Weights of a small text-conditioned spectrogram flow-matching model.
Training: adamw at rate 0.0015, 6800 steps, batches of 96.
Data: trained on synthetic speech, music and everyday sounds put through simulated rooms and audio effects, 39062 training examples, 16.7 epochs.
Rows from block 5 of the denoiser of a small text-conditioned spectrogram flow-matching model, named by matrix and row number. Rows with one number belong to one channel. Each number is 500 + 50 x the weight over its row's rms, rounded and kept within 0 to 999. All counts start at 0. Numbers have three digits each.
After each channel's rows are labels from the 100 clips, of 14976 (inputs lightly noised), where the channel reaches its highest value: "peak in band" is the frequency band that holds the peak; "top examples" is what is common among them. Only what is clearly more common there than usual is listed. The data: synthetic speech, music and everyday sounds put through simulated rooms and audio effects. In brackets: how many of the 100.
# convs0: first 3x3 conv (model.mid.0.convs.0.weight, 128x128x3x3, each kernel summed), inputs 0-127
# convs1: second 3x3 conv (model.mid.0.convs.1.weight, 128x128x3x3, transposed, each kernel summed), outputs 0-127

convs0.22:546454497534475528476521473582453458540489534481391414466487494569519476431392548457453523454395543503519572403527507498569546496492442427450483513503532471500518503482532473583437496501494516477468542508535452554433410503449492452464389495236500526437494484504487510459505537541550540437442482456476427529477477434516504485522508431486495574488506512496486616464480489454463437475535
convs1.22:453517546437495448509534585457499601469459438464580487542465482380558522406516472520597473492475478533506450459527489576455476485487513513515473519488394523464533540497539537497557517527557502446430433535523477435636527439441564594437455472464614506557527528565507507521521459492498432606540451586506507507497488541622457425485503578516526463597480509465466437402448493443482447520460
peak in band: 500 to 1000 Hz (55)
top examples: everyday sound (63)

convs0.39:527458520529508574513492488470480476486491495336457459526486443471650466486496608459562524461489505489508472575489478479450457493528503487602436556495553520510436477474366474347474494469544504541478500592488506505431384481493414472525493495362498406507468511427538488531432505504459540438575490510518488544472512505532518533601480505560462507448473484460567417592489459542501489516524
convs1.39:482490536498542562452472517500475502434487359542502558544514578472466575470430484437470569532574441568471463424493490429501526565528569549420527471536491502468506466512505482546497472466488496410498515400560441377479520525482443472515563492494505537513491434541414475432521467513386557501642525461627515418524460535528494504518451510432532509409381531477454510559515607488489542491495
peak in band: 1000 to 2000 Hz (53)
top examples: everyday sound (84)

convs0.107:458525451432452490293484438454494530502476509367417535491474503474482473487500476478447482465580418499513502468512524504593458498504536466478513477513608490524498502478268525421559537536578512546493521483473488333395415492476505512502518499485456465450524441433507505526543487525502529539527466525524512461524532499472510491449520526483482522537521522499483472397557449534537498485558
convs1.107:442440384466493523492495482465498432475529537474484535486505465461504425436455491510369450393459535539475571492529494478451476494465454509422513522520385493537566504536498538518545529463556483479468611540481548506516485480468500466452481593561465515484476396464497535300485506538478534391479504486508543437493495518429447562445604470492474592383470533522470457446411502555452525487528
peak in band: 4000 to 8000 Hz (82)
top examples: everyday sound (68)

convs0.45:437525508431535560527543473525461508459517484507419516535498498491477453447515525504627569459506526514496458443428536538526485486475490513469469494509452517513525512466490488448475476487384565480488564416451481501517567506441449546522510509499452492494492518312498488593446476477452620537405550481441439441500625557558478529599480508588487489583498469499534469446586324548479523492499
convs1.45:566522521491500509461503449526507498577458455487452586481576515482468464463478540547505446528499527443572529488481404406445386470515517551568458539551558496547552487499504521575463484462555593542513463536463507517522394387505491492465519522453492489564460514565462474472501560467590417532542529410503612502546502477500512477328515411459492446345461458480496496494430582439484487488539
peak in band: 1000 to 2000 Hz (31)
top examples: everyday sound (60); dropouts (54)

convs0.21:480599477462448423504508525491451502458422479504501508491474484533465482562575555527495469526530572524470462542484486479500444467510476511583517583518508462569442480412440486522479474510429493485538587466489473560429499469457592495566461505654481432562560474577490503492529490495307526464527479473477557428431490505453581488556561556575451509529487515516500492318518575522500571513505
convs1.21:550498421431463599441477439482612393493510496484518496542472497402484464538543557448562497444540513598437550476414505523517510562473541427473422411489467483487516414453482449624488482445533486488571422482544534510437511428561485491469465487446482491513481466509528522353531574484513553537446496510478597476524486545498465567510426512361534514493442491509511520495444488538627536473476
peak in band: 4000 to 8000 Hz (53)
top examples: everyday sound (80)

convs0.101:404449447488482478443500427432434498452426463654474494490492545476435491460401444495508469491539518494502418572467493460468510469412531489497525468499309431603503459485474500517473486524525513554419467426473519596459445514429586522454484472528507496458514607426469533462528522478475452494530531507493498520559580498411463471447474447438541497411450500532529471483490403504433469430464
convs1.101:548533431553455492439513483463598520478489492459511521463435523480523582380557553466500467485555437368468448527493495414518420484524432494431500458374509458535590552449583498483512457403530441439494505447417552514481476497538554479497417426578568444524440542488502474564497459391568496442522430533520493526546492490561496474505474525448568541507494467498521516567579422560581536436534
peak in band: 0 to 250 Hz (45)
top examples: everyday sound (54); dry (48)

convs0.56:479546471483463429466440495429412417496516495520428440450458470475525455434496567419445423446439485508486399317474486512381417478526441454538398540470490512470459475548433557537495460499491507411483500525400510516477468492515547469390472511477416446519488415573499472587545498454506522520388410523553483483493468494470520492520485540576487497503475496493520522548442581473503437438474
convs1.56:513454521520453549518565482313593453579426420441482572423504534465449573520449489468566545503481454464477488453450523460511494488427476485508547433416493459490610576368435512483458456386549474471526481487566503402447493509450505469422495413508497522464491495467507568518580502434546505476465545519475547465499551470465388493443443494462490568525498442512546533575493521456560482487495
peak in band: 0 to 250 Hz (56); 250 to 500 Hz (44)
top examples: speech (72)

convs0.97:501561521555587496453594477524447466467523464537504560509483463536490511513531561528507463484595448506513514527441487529531560514512510374457506524511493518475518480488655460460441470484504525478516505431530484608456474494530528512573486467346451481444467479556482501522403498513520544569440460451444516495415546605551519532544489532509446498579453484484477459426467726471472472472526
convs1.97:563398560437519628565454480514495536469551490500476488516461508526490554434415501462635559468520579535513475549523455480490453516478464530499435492503511538488462474518504496423505481454541405525445471510582507343450432490604494493511499568504478511413471490524614515486513521427493510565517494418570504467471524499456572599516463620533532482534478457537447496548432539408512405564483
peak in band: 500 to 1000 Hz (37)
top examples: band (74)

convs0.82:422404487452504509517446513471485522458466490498517440505504454462585500538570464514511517535541458524434459540486519468522494493519547522493443417517158520609525525497505447489368529534514535497502475390453518474485524489485507482454518511415467530482542537458517505534556507526445491456496501502482539505549567472506475472490481451481483525589456508530597495534516486556472477477538
convs1.82:513597539658405542548428477472500496570534457444469509476522560559489489472577568505522474422536565578433554551482458550490457499448418429617488520442501496521531434526513552517507505494477509525454575532621518452556475501522523477491472547537476528494460531590489576480546518501575471555514490554625557465484492428499503459368417577495526454457480459578530526519446486430443468497513
peak in band: 2000 to 4000 Hz (73)
top examples: speech (71); dry (69)

convs0.111:521436508433495529539471486514524503523483499476460458505480517536448516496440546474433521473496505515438473579489494523557482484500473465511404465486097513457485498495493499493546505547597494505486487436501470467515518497497447493548467496419496514524479538510511502516457535504458441523481463472477521514481495449533502460439498480409502521420485502514482609438492472505489496483513
convs1.111:422539433587475517485542503473485556413546566530507531433420429494523453566534509495468392490555408535517456493467550539512560522444456486519387559500555512522510408489541631499516466529526459408551567521468591594601439465520541541481524505449536473478459451477601456447586515503552524517468533530468497423477477524443505609450508463573533549544537494476517474398528541452516482425447
peak in band: 1000 to 2000 Hz (52)
top examples: drums (50); wah (36)

convs0.41:506450519403479482549519513530519526533492514444529457517461532485470484469490569504525540511536543514507475493521539521546519479529472482491470602516122496524511504470472507514454545514469516494517543423457499521548582498470475483534490491408491499505511468502530527529468429519433541457541465477520531521494495444522512463475467524419552523437508506533473460359549451520482535530539
convs1.41:490571539648524479473487469451461598448534553514501530525578446511481387472529523490394377537490458554478612494520509556515491513475480528494404481514540498536510427511575556523426458531553454486551572534503548600481385481483531494520486514486497548526559467574494457388482551475554498581481529508522582442536489526481499508444519434573423550458453545519471471467459542374521482418482
peak in band: 2000 to 4000 Hz (89)
top examples: speech (71)

convs0.24:513437483495418460490442478460427471436471400374490386492533431472435484517508526468464449503474488482487506406455461470516399487450527389472458573505520513467481470476472478495459475385505447476474495429456454486464448411428415415447433468420470429508485505550475512475463436470512493492444425472570515501441538471473475497502512533454396415523418496428461463526449622459523412530460
convs1.24:537485390472485530441492542490477402542409506523494540463534518394489555421359400473541526547439483454565423443413487440480454546543587522508544464541466482484563539405421415497486496478487553412445483500448517443447490529483529423553538489486497465402457468450420509458469501538528499433485501484451545495483488443480473444546478450509483493364476435483525510596472594556485545541528
peak in band: 4000 to 8000 Hz (73)
top examples: drums (67)

convs0.23:551334504525491497429496504466502444487475479556471358528519501518484499465532343491448462516568504497478526406486458526514467491498472495507526304496540524495485497449438518513514456440483477474501452408516489557508511478570475486534505493469527446559473563434495494564388546476537375603561530530472458499431535538523504503497531562499499496480410491483520538526464360516541436495528
convs1.23:511509483458425451507513547551554512505452419612573481573438512376497537498399457481386500468544568478504381482525542488424477511451517482536462588515487510498507415497597529427485522460578470503499474495441400505500541571526462559508516521532501456539487515518525527508543414458510442507459443589553528473559440464433506575536584565560446460385490452509493462604566514528428502456481
peak in band: 500 to 1000 Hz (34)
top examples: everyday sound (84)

convs0.1:515420521486501434584470482501462491502524476383546409475493508491373466506480535526489486541456424477547485549496493515578459532540469396566505464547336495451470506521383491494430480469457506485496473585540522437399427517465467483461325516558524466507483487497498491480486464490509489442502491504492478449505461510522489487507489527504480473405416505488474493413499295501514487534547
convs1.1:465579634486538534508494572541455592498454390534592405616561487469483531579541531514579550552500536504589564513473461554446536548515549536467595542547451579529499480579539458604483506502543517476545503486517513517497425532527444502518523464508531549529642560495596517438479475509540501442477498502529561428582503578478442501552501469537466505467506517562507507576556498496469483447398
peak in band: 500 to 1000 Hz (86)
top examples: band (83); distortion (56)

convs0.127:436588490495569428475535518499469464503530505624475555507509448463482518482434397517567498500482464516514518362476541506468528487494496609385532500489508496571535501437710481494524516473395493480514501502457477588477451471475618540465434479515495486477507433403485497476468479502423500531500492512491470546481497565533521482486489546586445504495563491481461495471526692467493510500511
convs1.127:488458498401548523525375380494559450497462515415575575453461541503524563548512532477459446513522429571470514546609487441435514519549488512437598495495426536402448365568536496416476476453448467523445530526557495442422457493517539456471509466526518510514485634538430516528464489516436495428490488543557553496509480470536441406563494543507526482488572502553493568511564458557561453481514
peak in band: 250 to 500 Hz (54); 500 to 1000 Hz (37)
top examples: everyday sound (95)

convs0.16:525447518542494428488557531533521541454493504533528549521578503508515517523481525511501465487616481507453450516428506506581455505492516469528546417478794497525495500429542479469523547436460472539527476512512496478519477404525477506535540483549473519551501492482495465421462423468419483500471551511553506507536519481543500491465545489454416462392453491501528462380427410481499633491449
convs1.16:521479422339561486472503503505550461458486529560501493527542511523495476517408499504560503476540532455508470447504477488408432530538469471462440522532398525510537426494511355589487508421556538434552488505440502474513482471512421497465471506493500501446476427477383548350419482445469542504484457560468577576492458563427545504533526531447528484360423492496512428547422504501487500476561
peak in band: 4000 to 8000 Hz (100)
top examples: reversed (40)

convs0.68:464465472435481451411439489534519520475505490481392449484487508480417471477492518504505549509527488501489400526533488510617452515483489362373504491509285486480441504506491486475439457449426525503469537470555490395424508489503445542473435507579462530451510412418490502488518473527517499484449521445480487472507538493484476499534474456530452499606407476504465496498534325465461440511482
convs1.68:495527583614548600447549455578464499497481525521485569415439485544481476476410558553545390472536479501511581507501474522473538529459490529576526503541434497578502373516547466576543493611520484570469534524518526569431442457521540538500530512486500554567557516550593426537431551521548532545546545426498536478567537544500453556439610518484537512383540462550496483408503501458458496440465
peak in band: 250 to 500 Hz (33)
top examples: reversed (34)

convs0.26:491551470440432503401505508479491529422483533516494536477439540446442502498502517472427464463482440489451520643450508459457497484490526545292473528456536508568498488501382492432610533498516511475489507516488505399526503492487432518463521485505558508571540438448500472443468492461480528538455499510496517518534500433438457507436476392541482484407497504497545424507418386506570506496339
convs1.26:495498428532529520492506456490398476531516482413471507503529446508590541495458482483457417441447533500498555490478522476510517483499415524535466540421440512482522435476512622515565520503467489490570576484449562575522567479482509530482493579507495503567516474634455489385461529529456559456502497526529529407534439470528423404418546487385448538450618455384448528413495549548438577501533
peak in band: 250 to 500 Hz (34)
top examples: speech (55)

convs0.8:483375541513548550506461477494534513489504546442534520533498517494573499494519361474580519481532448520533506504473487518523498513520514484420485342525635503564474528494396481440530514519507499496518452526502522498495536525538385502501509506428491548508466535352502487523476489479497387472536519496477493518534532508528507500471489528514481507400524509491511520491463215540514527494498
convs1.8:316610436525560482500644550510451538479491435587538506520495512539457478537490519627478511531528588403549554455444510498376486490475477464549486564537528524484494481531521591540470510480559574500515474535448488525582494558465497518467504438483494550510577471547469540441488451465510487459487472584507547567496486512436514534463478456578485457417425472471425473541516537466421510413432
peak in band: 1000 to 2000 Hz (30)
top examples: everyday sound (94); dry (64)

convs0.30:505499488458565476549502478490508490495487484530461514506527496478509495467496555506554518520459416504485471620477511495463487461491458570491441485505199425491542502476483502397432515531359487499484518468458511439501455513461578483527426490424487528521498420558500504522499501481402455405541444520515474488501445448547521458438484527486519522375499511513477494454500632519485485498554
convs1.30:469476469673469412496463520484497547430588618521509558455550458536481465405556532525479411529559564549565553488492477500555496534541495467544580502510548485481521447504459577569444486475493402486496525519443519537488469523529588441427527473481493478441575477589559461448513557560508571562474526546492581423515480546442488513542428471596543550415492501502524531470553479378502498462431
peak in band: 1000 to 2000 Hz (40)
top examples: band (76)

convs0.52:512521557512428484455463446496531510541492492434491467565430436413509458507495552453489436496365507450474415439443492513428473478483432524528448551451436518490513516457494558412627560568401544515474522499567560432572498523476512499484489467435523498560477472551500489607505543472377514574501443549505432393493379507508485511533473398513531487481531443492501416411462574534438464481468
convs1.52:545540469444496591463557550492669543502561430496478399520547475472531488449440497581483606480496538394448489512450424581536427524507490525496554540485574509476589461489537526503524484473628501482497493544460465464475485455466512604538548499465530442508440427465573470550492569504480501567538515503452527525478441550635512572475497460571581441583538490456504523440473493423515452536539
peak in band: 500 to 1000 Hz (42)
top examples: long reverberation (93); reverberation time: 1.2 to 2.4 s (66); everyday sound (65)

convs0.36:503544511513533477577558542482510500471526457420634406537510477442555521468455487540600515500510500481530446518477485512524483486520470550571534569518384611459489521414529511401473514466492484510536525533431538520490604502483547462516488506561495491577467532583550513527460469474354513544517573506488486448513494475532455518508504475559438491255467500503488484413528586505471514529488
convs1.36:520584562525544490501520508550537523555460487558476534601565528398480495481559496446458530491497588538495546503504474517557471503545558521546329466508523490511549541564467540465524519492669456502467474502417502538552462500500518508509510515426497551507603560527529462513550449447557514607512581559520562547551490572492526464464431492522465480323500506508463528629454463448496485491458
peak in band: 500 to 1000 Hz (50)
top examples: everyday sound (72)

convs0.13:504476505389508529609554504498447497523439539381551625495492580495408485500453485487452510530427474482546527367482532506482502541515513498520455525553502515624475507370509483514592526498397501514476470568517520402562505495446364512480489539607528517530501506479502540472502490479506473435485501503495495548543494493442510519457498483409469506437604512492422472429442371516509573509535
convs1.13:338557515594575417469512443529494612463500551472514522518500454561571511526540551462456494519449464496482521530444505522542546515440482515550538562446515529496533469542393491498472498582490552506593567503489523527552438535469453493550535472461561570568563488464487471444403405530486592489510467583508544472502479501451533542445519432541475498603451520472424505510633485400423538435453
peak in band: 500 to 1000 Hz (92)
top examples: everyday sound (100); reversed (93)

convs0.104:486572523393470560495431447529549501443476457509604495489531496519422522481574474538548500445532479519409489418502457518476492499456523548462429414500501524428392508548436546491416490439504466445500505447512486365405466518541551473463539510493444511558473470482482512435515425480576467485395524517478558380467428502514532574568475468580540438377447459471544511405458423502472522463512
convs1.104:446474394443518507497531572468560524521528524426490496509562426490459516416425517521491567495600460409418492518543468454436564479505511518509562541459532486567497466474474543478481540504473520533504542495422578560526548477467484463519505570531494475569435407538420495488527566587441539539507497453494432487504419514456478524361535464488477566535541580450492482398524602383447600523396
peak in band: 1000 to 2000 Hz (31)
top examples: speech (58)

convs0.14:488514487354494485475487519505480468498469478469509540551477460499468514462425581493571457519409546466576468556492459491470483468508471521535608595484433459501440450461432488511507515537528489447496593422473425488429446466426619398556404490400493487541465505597503512478432500480381552423504490468553492524467530467564484449507435447601492491413495513508533516380465583490533449487484
convs1.14:648407602419491528468476482467528518440466507533567463460462616547497564495596444457482540543526481538462446435491599456456500516539489475351452481539440440531564553497515499527543518461573501544414448452430429538470516483490535566469513516395491428504509517515462483546524483451540481483570503501468442455563503533580466474466519502443503486496448503503524497614515396449584430473442
peak in band: 500 to 1000 Hz (79)
top examples: everyday sound (59)

convs0.79:522470482388522499557474476475488492515433400506517387463512644463495492506424496488471502485416477471533452464476498519468466484497462455543410580534524525499485495494480481489516512470381503526435474476518555501430537516421533521489332508462441495426470575478495460483511437493409514411479454546459443465517491485439443481460489458652499526392463489496396544380524528460473453496538
convs1.79:508553509493620430490433503496530496526517501524484558345568521634458531460459573476514448512542461457519537487485445497546518557517495524565466482503504509510406518543461408478437459549550517560567540502422479440490495453566488469546505493451529532427503488519523519472410553462521407390590537366499570558537558536503536539473485509455509506375501475454526500607477556458446478531419
peak in band: 2000 to 4000 Hz (52)
top examples: everyday sound (88)

convs0.106:523488483450515486512487475486515500534478446503489304489478503557610498534462448486441486566470455428495557629491487486524448496532488558520445485519234472528477500460361468434466488523508521484489493490484512361542464482493557508504481498452471484459480516448508477512579473504482518519511460517485467571520537482520507521481462497511536472419478521535453432410502403576513494472520
convs1.106:488518462604480543460567536495508455512488487453473466404461492463526412454648517486499472422554578585464554527562529530458495496480474482419446457541509459548480494515385477521558519511578444532470530521526517513472476561460525466482529540498516525613554553545611521408602531471559453503490488520551512445531548557521527526454449511484604612433426475575451588550428462559543441478518
peak in band: 2000 to 4000 Hz (63)
top examples: everyday sound (65); dry (46)

convs0.55:461524529478507443521513539530561517511477553474504460525486530541474496491503476480490536582455523518535420466537558522565527563537497523519502656526173490470456502555491546497502528484486556477556504492565513572532565511471551527480523517591509571523529434593528515500459452523502530450545505469531513425484467537454514500510453459563503537540551488519519507415514614465515541518526
convs1.55:514591528510484536478474482530547567484511556538448474538556427526469534413620554557491541502466532456453566517439471530433505527417552448545575586526479497558615507537595531494454476506481541491484490492415524596482430448511482540439555500519526503459559483506511386567464549506534647558477489542448535464466442541561469535455496446499531431485443585519516532372514553402487527521432
peak in band: 500 to 1000 Hz (57)
top examples: everyday sound (91)

convs0.117:460518512549553451605520513463398439499484468458554486483554466518627494497440465526569547502500489462621446459467484520523476487504495475500572357544387528541488511555463475495395512500468514534533452624543502452501493529500390490417395511601453487459481507404512526513529496445482492419590448518480492474550475588538494511513468561543482496475452518488397477553520374510508503506554
convs1.117:460584600518494499513472501526447565485496460561549413611458512514492561626522567521474606544534506577551589509467496512483576540490546533403482543492512554466470497585493426523443481508532548448482394493553512547541460539519444447506556411439567501463548597475553464546446396494546522420460483537502466578470512515524525559507438497541482448513432515552499573559532470465461423510389
peak in band: 0 to 250 Hz (90)
top examples: reverberation time: 1.2 to 2.4 s (46)

convs0.87:487461525400489517523508471484573531485496514482517476500486585473584508472484499533610561466522476541566468596554517541563530516503532508532519488484164488542518508538564506548454512511574531467505504475493510503570549524515528493530488487338491571551477553477514509497480471519426492442558533454468515488550546500563505529443491504599539527460464512549485515488515473481490512503512
convs1.87:529564574645527426517544490502393586471447557487487537542443453539518471498624574466417388556526567569519550538521543503425472536471505523602400466517444498534558488540526526519540491539471493565485603484491495550537404518486518548494498493481503495480596528561486394453497491465535555523561513567509500485492510511487591442494510444575520478428467523477461517390547492404511473461436
peak in band: 2000 to 4000 Hz (51); 1000 to 2000 Hz (41)
top examples: everyday sound (70); reversed (31)

convs0.15:516376516505538503515535544491493504494555508434481411520510462536536550531430358515465496500485414460551578568511444474474481488498455386465563379509504508451529519526506486530473496455537478501526404426486443529466541453498359459467475499491498452481443555435515455535451421459495388462468482477443472526426534512484496483399510530370462449502485490487434492532453358401487459498465
convs1.15:465588406403389515514536517597490486535436454604494471470480518487522472493487468531549507517427524548432414569513498405513578511463546556504495559527464475511553477491480506487600551579475543410411443473447488472474392574548545473503464552558519421462465447512456520410471495470506476488523487517559516565542452425499518464541461531484555487465536448373551471572487610546404489534520
peak in band: 4000 to 8000 Hz (69)
top examples: drums (53); dry (47)

convs0.94:477509493507544489532446455490523509492506488368469524506468465527512511487522332466500519492501425499529502457444495507531447503501474436473494226502585466535504517482419504485515493508439509527508416463495479471526540507506384500497447499485476510517471515343510497567500487495512352590519472485446464494475490490450511504439477550459469506582526482471445471461475392463490475455483
convs1.94:440638476466521541451601524542520560543559439590549480448551445429494460505512604660407501461506422485476542547514490468595514465416504506501540628509540525509466496570525592464497526556548531549456482532473424544486495518415447523455491503481493545453469499506538546485472446485473433521473564425500529504562547503465476537620466388492456506530469465471500478516460564565465574532507
peak in band: 2000 to 4000 Hz (69)
top examples: everyday sound (90)

convs0.32:512427500454494582506483477436448494422480487312482505502499478456563500457497428483504524524510390492573523468519487488436486481502489413483537390538540501439548513491322480430510519536434496475471385450490506491478476515400406484464474507480523460524498487439479472616521508529504414464553504510463468570541523502495501497388534565454515502521517518524438445461443371504551524487569
convs1.32:406550437517415421473546470447471475457418460570507537468467480485475486479567484483472411499477539545501559501466557460477547516499502483453571478483475494533476487518457507450434569482535414491488553553488477460535519556465543445476541484546507562469593497637468524333464477415533475341509496514538479437473503528479448528578476444604459595402476514523508450610501517554481503432504
peak in band: 4000 to 8000 Hz (64)
top examples: everyday sound (94)

convs0.93:488465482507442489359478501514488498443519487377464413483514464477465509477509336480379477433497462485448552432531478491543506518489493472418511365490602468424524504495544478495481476488508464481500476514518483425464431470522399490476490481528486469483467543422465487466438543522511435473435509493451522414448471435446450507481509398380490518402458514499483505495486346431493439486459
convs1.93:558533532416463524502473492470546443500468518545479590512459438631512551411392518521436415439530541493494418532549499463600461478486456404476548572555407505573473514529538461484550493516481514545484502466524482517493580514530493499450504465576480418476566491530546521479528458512457461547588556476488574496663518474528417532595503568402528542432541545461463497433477542526526482518596
peak in band: 4000 to 8000 Hz (99)
top examples: speech (92); short reverberation (64)

convs0.18:459531517487469505574506565552523550505519535556514433490467428535533516489484524534475475512449489439480555473513476517506513511533415548519573552501397510463527522409482547559547544541249521507507550544479531507514507528435468478539478514495521497571539554584482513556523522493333504536518461531587496514476483522488546492546506522516508518432538513478530298442575548500449429505501
convs1.18:554527561468545480496488472480525489476490511519441479484549489401443511552552553508576516631505481474468468467494534465524514618498510506496431513533499485505461414488466489446568417521392451491531485506592484550508534446629467492454496550540561516461508437463501520388468534498564508654488466421416581519468499430464510512607540507510375410518443528554502449452438504434548451477459
peak in band: 0 to 250 Hz (60)
top examples: everyday sound (51); telephone band (39)

convs0.92:466410498517459474447512530519508510490565508452494580459482555451374507457477561487415492530286484518490524402539535552505545518532522455382385505499290483500501510447474545502511538450535527482516505561496457625497528524526539490538513507507481522516527455373523489470514439516525474511473462474528508514497461496475535477453492541410441513503524507494391550477457548473548527486504
convs1.92:421507529585592412523551511493507575503478547522464520524557462469511520514512579535415453482480515469488612580534500580582537492546484560491542612486519534554510466518553609439489457515517501459572542495445511546506382461505419535491438488492566533456597515450510465476389516569449518503473533475506568532470454516489424459398527415530444505467488560419527583436575501429460538505424
peak in band: 0 to 250 Hz (95)
top examples: everyday sound (59); bit reduction (37)

convs0.74:565480490525496444508396492508524535593611458479487407481563550565492429430400518478505462544402485459480453481494463471489405537426470540544507532598482510488452546466482514489456441508388571498463471469520472514477532510506423525518427549553527512576492515518495502601471551478469398571504457497547485395517372515537460523495479466476526505384491471508481471342433449468461449478516
convs1.74:492548534541494505480525506529428431421444532491513517436423535552541454505427545516495494563556370427479493555561500439522554473495554560510475446583437523480520439455494548529492482607366467529522539492428472578526496441514438479458421485484503488579467566391550590401411516505548486524495444408446505365569565440396500493507545528510498514501503492576459504499507501474504449453486
peak in band: 0 to 250 Hz (48)
top examples: ring modulation (35); distortion (32)

convs0.7:483651465447497437422472472471467440443512458521481478462515519468498488507507602486579452392520546512538476653417480487447497487440519552445440490449374428465513504534542448436566455503483493448485533478525467388469355425480555500525549456382455429492498481475477489554438508467467539487504456507518473532435529547523464503536512506562554451601471498481568436427449526513515483485499
convs1.7:460514452528584496424544545577510435497434526492443481442573570502535459459513521487485492554586429529426439484454499510460478541358466525483513452559529530542428538488504560509535456502483445496549374539573490512440504494568484529499447501507518472494520469415562506523595473407442523582474481556540515623519483502430475545427501521486449451433480419471541441487564578351489436474564
peak in band: 0 to 250 Hz (49)
top examples: everyday sound (50); reversed (31)